{
  "method": "simclr",
  "bias": "all",
  "conv_stem": true,
  "positions": "relative_bias",
  "projector_out": 128,
  "residual_init": "none",
  "grad_clip": 1.0,
  "steps": 7200,
  "batch_size": 256,
  "warmup_steps": 360
}
Rows from block 4, named by matrix and row number. Rows with one number belong to one neuron. Each number is 500 + 25 x the weight over its row's rms, rounded and kept within 0 to 999. All counts start at 0. Numbers have three digits each. After the name is the row's rms in percent of the matrix's.
# fc1: MLP up (model.blocks.4.mlp.fc1.weight, 384x128), inputs 0-127
# fc2: MLP down (model.blocks.4.mlp.fc2.weight, 128x384, transposed), outputs 0-127
fc1.237 077:490509539540459492469526475539516524512476496489476521487454446462509438507462514520546495494549510532493486481515494513483526481487507482475468486528463507486477525493532512484534472492485461458492499476464486463499452449495504522515488544499509527516503531528504470446490486527489475502436476495479515516504499492479485519493484505511523538531478516508488513485519551501498523492510
fc2.237 080:539529497487496559507499502520541481497492471500478513483467473552456496499491488488502509505492507513467472521503513495490483527479497474536464446525495510519505484518518500534522522499498507496489532480522474522480485506439470472493525445503444531464460524455488492517480530473509494520507471544510460507484491529530488544553497502529516483510488494455536527507466493495522452515472
fc1.238 070:517510476536522498488529463494525465520537527484481534472477488464518500553507537502481545546508500482452477486521474530473560548505520491522530496520494488523493460464481516455475451544522483477515523524479526516515521496505506456495459492468507506538494518528497476536490489529557517535492496499465457501522502508536501505491501506475478502484484520466492525473497516510476474481500
fc2.238 066:476499484483511465467498515494469506472499456465519497523519507484462507490522515500487465511520534440493487478464481498516475563525475512470552499500522529535513519505498530475503506521539475500463503491492507488523510497510510505473476511529504497506522520568494497503509488453484529503501506477538536482500478493541513437465528467538542524488475533521517516499494552460520470507541
fc1.239 113:464451513491497469490505542535502470491516537534482492493511533522497501482480517538498502494497456467455498520511527499500497482501483495467528461454508473561510510504500485514546486521522483507502493517462502508507533546465513529528441518451471454511497490534498568481504521487501480529509500487537475496460488471509516470476455493472478492512499496524546514497486468495506511537526
fc2.239 098:468541526515543493489514484509462467535509507487450524506501467459523514488526533542487474490496536473470490503464503530519539469521488491460488495471497494502518499516549484509499490573505528531517492525487490476512511507473499477550502487472514512508476470526482505459490492463477504492502498465512492511507505491502521473515470491496512481460548441505470496488459465433507516524462
fc1.240 094:518544472473520510491525477500517489467490486532485492474521470504524491483492514533516516537504524478530494534517543488499461460537478475531517438476466453490517528514519500496467530510486503530507518458498511489465509486524489468485463488513472491487464516473531448504515486417520514505514498497537526537479479483483516525473563456504525488501524506492492509529523498530505527480489
fc2.240 092:475482494513516513517511462455507497508502483487502483500506467519530511509534495470525476498496499493523499498498556499509455511518487519455527487495528498535532498508474451505573541532551477480498498514472467519483545473495533495470527506489511427543537503473467498436478522513485493493501529457472485507518510522452500498473520479546512494518508508467498464512509524519478489493511
fc1.241 040:494513458550490484527455493471494527475460497521479526439518522524527468512516511487521506499452495504434501527483558520501493518482490517436483487514526521486485525529503549481452483543471489510488513496546522471498510510534486484478522508535482476541491482503517498487513531477482492473487489528468498497496506518548487506496505500471500561485509531506508515470516512474531482457512
fc2.241 040:498475507495503484472539501503489489459545515466535506482477521517492492485468476501491479488505518481488470499478509494500518503494522471503483460497541500473492540514530505516477507475515534503569505499530549593532485538525483476511491537461518460487509451491539468442508504519495472549485485554509536471517488509511466500503478474494501520519482532492500497502515498468501520479526
fc1.242 121:494504514516514506522515515504510526502491503488513482493455465505516469518471481498498516499519481501534498502504508487459470536489500467500471526551500486556507529481443525500525468545531473536498444525475534510468469516439482476477506526533511490476468495488472446464503474489495472521504496476486500479554527513533504538508464512500483507491531545495539503505470482457469497507542
fc2.242 117:544499527517506518491469495500528517515509465511495495537487531485470563478464519516514486510483520485522531505493491488487509466484513514450536410508460477473462482476476485510493474490458481516510498508488494535472450515538478525463503525487476501492541528445498505495478513491509520497470533500501541454497497547485488491489533518492523533489491546464499501497503516514539483476470
fc1.243 067:457492493507526465426491499458485498560491505491512485451550507509499478505465496465487519496466459473475485501498503522512509487457523473470510500510514468496505504494497514478476454475475448520471493476476502528479543464526466510472454545506517520478512482486473543479522516474521511489505508509451523473487528479513487520465490494513467517514482476525523472544515507520479455499506
fc2.243 066:503488511501498527567542512510513515480480474459491504478490497536521508503518488512504462506523523502488515433502528477495490505475476512489491507452533490508529507520496475522495504518471502500490528506502531524509471506442512459549505503446488457519459501518520491455452478518479509526490511522518429487514473519539501516482524516501481529488577481491537497487482522477514529473522
fc1.244 089:551483511525470502487456535508513473513487442487512506532489508515530464495457507497478498534491511548531544506485506487500510473511480531542505476500539467474465496522526491489528466475528479452506528467507487548526463525537503529499504473474532503466504541488526494521503486495528510492531544542531516475516465517523435521485482501471507511492497529478493518478477514532523503479522
fc2.244 091:465506462485534500476505479472478483511511515498493517467523483454533513510549469497492491442481507485505450493541518494438483455452481512482470473473486543543533488509474493502490502508460541501487485541509475511496535450504528459532534498534501514509493463520499482468482494493479515534519456486475491519483524493517535493496542489506524494477494469493497498509470528454485527523517
fc1.246 127:517480484463449537550522526510506487471497468466529497503566461461479477504505484465500433549456477468512478541458500508521465514474521506518504474508493512487470500541474537490495506501515496517507529507474467536464538530514491521468493488470453502494512473528481526478501513539480490476512491505514507540471457532481497518500488494510555526520516513519501499498491503510474499512522
fc2.246 136:495491486465506552508485474489461509529531487513495502503502528484453449534497509472461476479512550472488533513491532494513525558557506492467508490547470504551527465456532522473513474490484508528477490475538470490497481513484543494497486526480448523483540482470488476498521539465515515479504526480462495473488470472489482503508500506512512532481505520518497513517488472530521518463493
fc1.247 081:521505531517478480481481460499456470475518486493453461542474499474526499501479482469482492506539481535530516524464476472490497512489472501465475493539513494494459477466525464490509528495514533505523482477488435469519494525496522480505494506495479488494476510482475512508519502541497443466526542515545527480506505473493540529495480471502443464546519516474505500531493508565517503492503
fc2.247 072:517489485527473488482530479475452500528457499536547488499508450487499540501506500477476478505460509495473524500444497502521497521478502418522499502490522494483502485515498515523484497532481498441517517509461501505458500497485455463513496469462471492512498496530521545484466528493462489519534497501529511545489492502512476522471508502501462488516530486493573476477482508528483512496551
fc1.248 062:539473486498512493449523484493521489481510497452474466492462481461457524496491525500475497496445502486512557527487490514471482515530508472515529487498522487548494486529471519512497494523484483505502480538513484483503502511486478534445449539478508581528542550511493515493503487485523484496510497501513499486489486487505500570473518463458520482507523469509500511496527537531504526499465
fc2.248 065:498451504519468505512499484511489485478478468531516515476510466501503474474507509467535503495510489517518442521481466491476513542489448493512541533498511503441481497493526515452496533450443497462539503502463505510463520477464474510511485461464484461514495507510510489509497498485497474501544552460510508464526486526509500520452493519478508515482516462512501468529486473507446501515474
fc1.250 045:505542529519522516489530469513489512502474490440504461486476531493533493473504507521512539496500511492537489464566480523515499461521500513488490484544523533505495522482472517490441508502519507539469479502507459461512504522556472533531508499490494504528475517555540487499505518522508454505508482533469470513494500492478544488562515513520506450500500541479520522509503546511497516490511
fc2.250 041:466545540512525476500534471520456523482522491502495459492495501517518444537548513559521504485484506490444479514547470513478517540473536470487501527517511473461510530475502529517495506499532516496536525475524484465523476511502487552478477473480549504516489520505507498502508499474528472505480528509505530511499503530489510474523466533537496534527475477463498504469548529519478492489487
fc1.251 087:513497490512479504483514478490488506527489516463517498506520486476530445470467529495477477507493535480524527464517480467515493557463555473514457488474502506500497498507509495528473518493504506485555503521449527480497484478460524508516475522483451505506510459551498526428496523462524498503535510505513487488452543491529501476537501529479498499493507491479525460510476486544496555486500
fc2.251 089:467460478527532529516490517495482509456530485483471473493505511538532531473521460508489513489497455534455496544424497525491484493522469517507488495523451533562499552528491523466539496525506465472491538501518495524517468503529503538498479501527528501494467503482513512480470457535487458522485485483482510512486488500510494511497486485501453498513524520480442515511497509519507471510483
fc1.253 082:554494495536473484525499510491518482537497514489498556505461473515514467536475486487501485515477507535444477441530484462520509515531518521484527495512545491510531475474511493488498446503488545482528493494502494520493532496525500495461470550494542532510499512495486481512518514500502494494472537517458501536484516523562526463480504489480476508441518503508534544494510523474481525478521
fc2.253 095:518527491522505464479520474497487501486493460511477465490503523485497466475517528513481511525497509495511501517464460513479463477536464480556538522517535488524522533526514502442521516500513452472485520504533485489528538525507448517499543501458498470476523482500483516468533485501491527503491520528515497486480523467536478490444459466477516528477535511521466456508493512523530505481451
fc1.254 102:485525478472474500467548511482530517493496483509492468505489497486518505476503501508502510518525468493475469488469537499519494478515501479524485533486461502447523528502480498471516478469520516513494576496478494515488493488482411532467473507489522460526508531491537526498520498517502477464527457498466482516531478492524527468515498493540473453530506472495549541514526501535548505508515
fc2.254 101:443526494510498500491494495541500535570459532482464507492500501487486494464497476456463524484523497453525522426497480507501486500467511530537495555477522532520487462495496522536506557479505491553452514487518481498529538509511507506549534500496512493533513504521494495458479508459494474491513497470512498493470494525457476488511484528472502487510501499468464486516505491487506500475521
fc1.255 106:521472507520515437498517481470479483492525484491513498457469507535499552518510507451493537506457536511518508474474521482461470516524475521526538549495476463508473501514499514469515491526490514545520506540493499511490539520557510482456492485509490566542472481513486482462497526468506519486481521492504480515495530511490536500479512459506529521462500487450485536482494519520489515507532
fc2.255 100:445535490532483483497538466500524493499470490495412527458483484542452468503521467528507484488514486492492528505532499485469508537475522509482548480516522503465490493449503478530508539500490483511472483510514515496513505486430455483510483492493491494484481455513537515481465500452494497500499468505489486494480512463494513487511543538499509503513516459490468484531505552478502506480485
fc1.256 070:454472473470504487511513469491502516481519512457515489525530494509522534491530520493485493518471527519505552525471502506519507500502453442511508493499495472478510567496477516521487524526476465550500506522523550495509509512525491551474505490514449467475504481516448526510503524482497525518545479525494472444522505496501487539513506485488544503532516471482565528530515495533493499499516
fc2.256 073:501501516518499481517523492499495478485466472558502531521457451518513473546508503466503529562517510490501442518496475455505525519489475501484499472473484469487506470512497456474501480480521526486507507558482464468450507475480478480518508481501493467519495500501498470440500464511454509535511523477479488496497498479523526477458480501489493453482503471516521461464481518472541491474516
fc1.257 100:560501511508473465501507501509518509475492496495505500546473486502491528527490525504514550510460522511588515510522495532546503486522484544457487467453520495474540532497478475490481514487522515534492510523489480518493531549548473477476504507497499506495519523526520472443508507523493481523502522483483455513521524489497523482472474531515488476473484553477518504534463501494509519509540
fc2.257 090:470518502533477466494507513494525482475508538501532517487547476523498453502515478502509538469515492496503480487495462477492504474479510494511497493513542525451521473536518536531555494480502488528533500511495523543524504495507507505485500494511502482503462478493462502464517528500505451506546494532551538476505529525548502446522490538473454507469507509496508533504533460464529465453511
fc1.258 090:458501520510493492483476502498540489472517482494473471505497489483496473500495520512547505505481479532442494485507481498458496537505546483534547495532485482469487500497481495509512515493455555538472475539485510471497494463533491515490522481502468537509503483479557510462528520520518507522529513499519492497482462504497491443467569506491512503452513523498499515476525579508473493521491
fc2.258 096:495502522496488568466507512501522552514511498498478482479502528541481515510492479481525485520511494505458485486505449544456488473444492467554483472554446477524507525523492483519425491499519489540467467528474516499495460501511468517489497500515472507504487520510494519506518532522519534479481545481544514494497486477520540484484470478530495504513490512476520484520541511516515516520482
fc1.259 068:547479494472486486452493508496485449494444487507495550490484508506475489487464500527557502500519489503499534490508469498528519479449485515470497492504524488513543505511488509506540511516534479517528521500482496451477538514540464455457496510496526466512485496530474557541532475541503521499468530519468488483546488452490486489522515514518444503513522496460483511504507479521508496488518
fc2.259 067:518520496492521532490501532479459515534526519491514508482523510491493512475496484505507455513508504463458465491470463493525520533468489523487520505510519512500469556504520487484477473448527474508479519462496517526504530524531509496527453518539499537534473519543496511498436510478493520445577498516506468469533499462489495477516515486485523532507507471513484506514514483462495545476534
fc1.262 127:562477491534472447492493468532569509511542520508456545508507510489470500483517534524449480459500492500492527479497507489458496522456480497520510500512489510420488527489486485477509491490489486489492478526507504484520497484475503517539527500509477490492522495509476488463516489489461485496489492501505449502498481506502489516496532472529480514477473574466546523456501515534493499535498
fc2.262 143:522534548530492526522488497481488553543500458508504504509503522509507505500522472492517502536508516508490505507509492508490502471497495526523492501468486530509517530475500492549519464480533479495423497484507481507524460500485500512509500500527512506529481544501481494542500452487533562474535487453522574486520525457501531458523530479516513493507483497502470553517534518467498512541504
fc1.263 086:504522510491502510435487513498483473528532488515520497503502527450502495513482526535492494506520469492480452513527544543478472471476477500493519485492480531463558548481509497518465495474492516531405488471495492506492506510457490444489514511510463508500496500503495509528494535473534505488534499533509518463503489481504496487567508497498500479446502527510477483493495498553502490509534
fc2.263 084:501508469471519521508527523537497526472508498523510475479521477555448494492503482543516472503492494515471496464498512455479535493527439504486478506518531483483525499548539448462525502491516518480527530500511497482477482479529501508496513447469536467503493528482474509492492480482481525520492514462498468523488477479487469544543556473480527518481498487520538509479490546475502489495549
fc1.264 110:488488436509526518496464525531454522515500462484530504494494506520511502514510533554501494527487486479485515505493484503498504502553531498497476491500520514503506505527505480506506513532470461499473502508528542473483505503513534516480525482542510465456472509538509485440548507498526520561575524481479509486487504485511459447490497557494487531461517510492469503492529491475476520471501
fc2.264 103:514491520518484467522509508540536449530495464479454455489496516488480506465548514501517525487526534499455534515480550487532533501491504469532567520475471494525490494483484498521489471532466491488505499477492511478547544529483488487516489511509465502492513522485468506513508525498487461494481515512498470524478472492475482543499516507481521460495525537554542484519516521545521537521484
fc1.269 099:523433484503516497486492465462506504499499468497497448483469506470529509485549558536527496555516525523498505515488519491481487484504519537485485512492500503499524499484501514523501502508478500497523504537506519488478468501517542477478486498533496500452543512518519494461489462502513500451486496459520551520451507525531465487470498431494495529449495499464541473506482510480498514522457
fc2.269 103:474534488474497489487472511482518506502440502503511547505517500525501490527433519501480505505451510506516478490428504516486502510526487491507467492508493489476477486466444495472506506540459483534485503495498520532482529506490497472502492482473501438508451524483499476494508547509503509534550523527485478496506531475481460461507544508499483541550508478484447532476517482476508497470489
fc1.270 111:476460487487502482477446463488507509550474494533483503491544478499481500490515497484523506505503502498460534525470534484491480510529493507460533527479520477556512513497483501474511470520513503533499512470478503518477525478476516569472451487488479481510512489500468574517521467511483525484559496493506487545431485500533483455524526487524523484514520508476494524488495536492504525493502
fc2.270 101:477502491486512505481479486502513495524486489472492507479512471479505534504499462497494519504504518469443525546523478511506541515514488516480491485482473539475477509522537527515530470506461522569534532519546471461497491511515504542467494513476533501505528470491481507511536470458499519527490521519548525495457499516514491489514559453521484512529542461487479504478481482458502489530553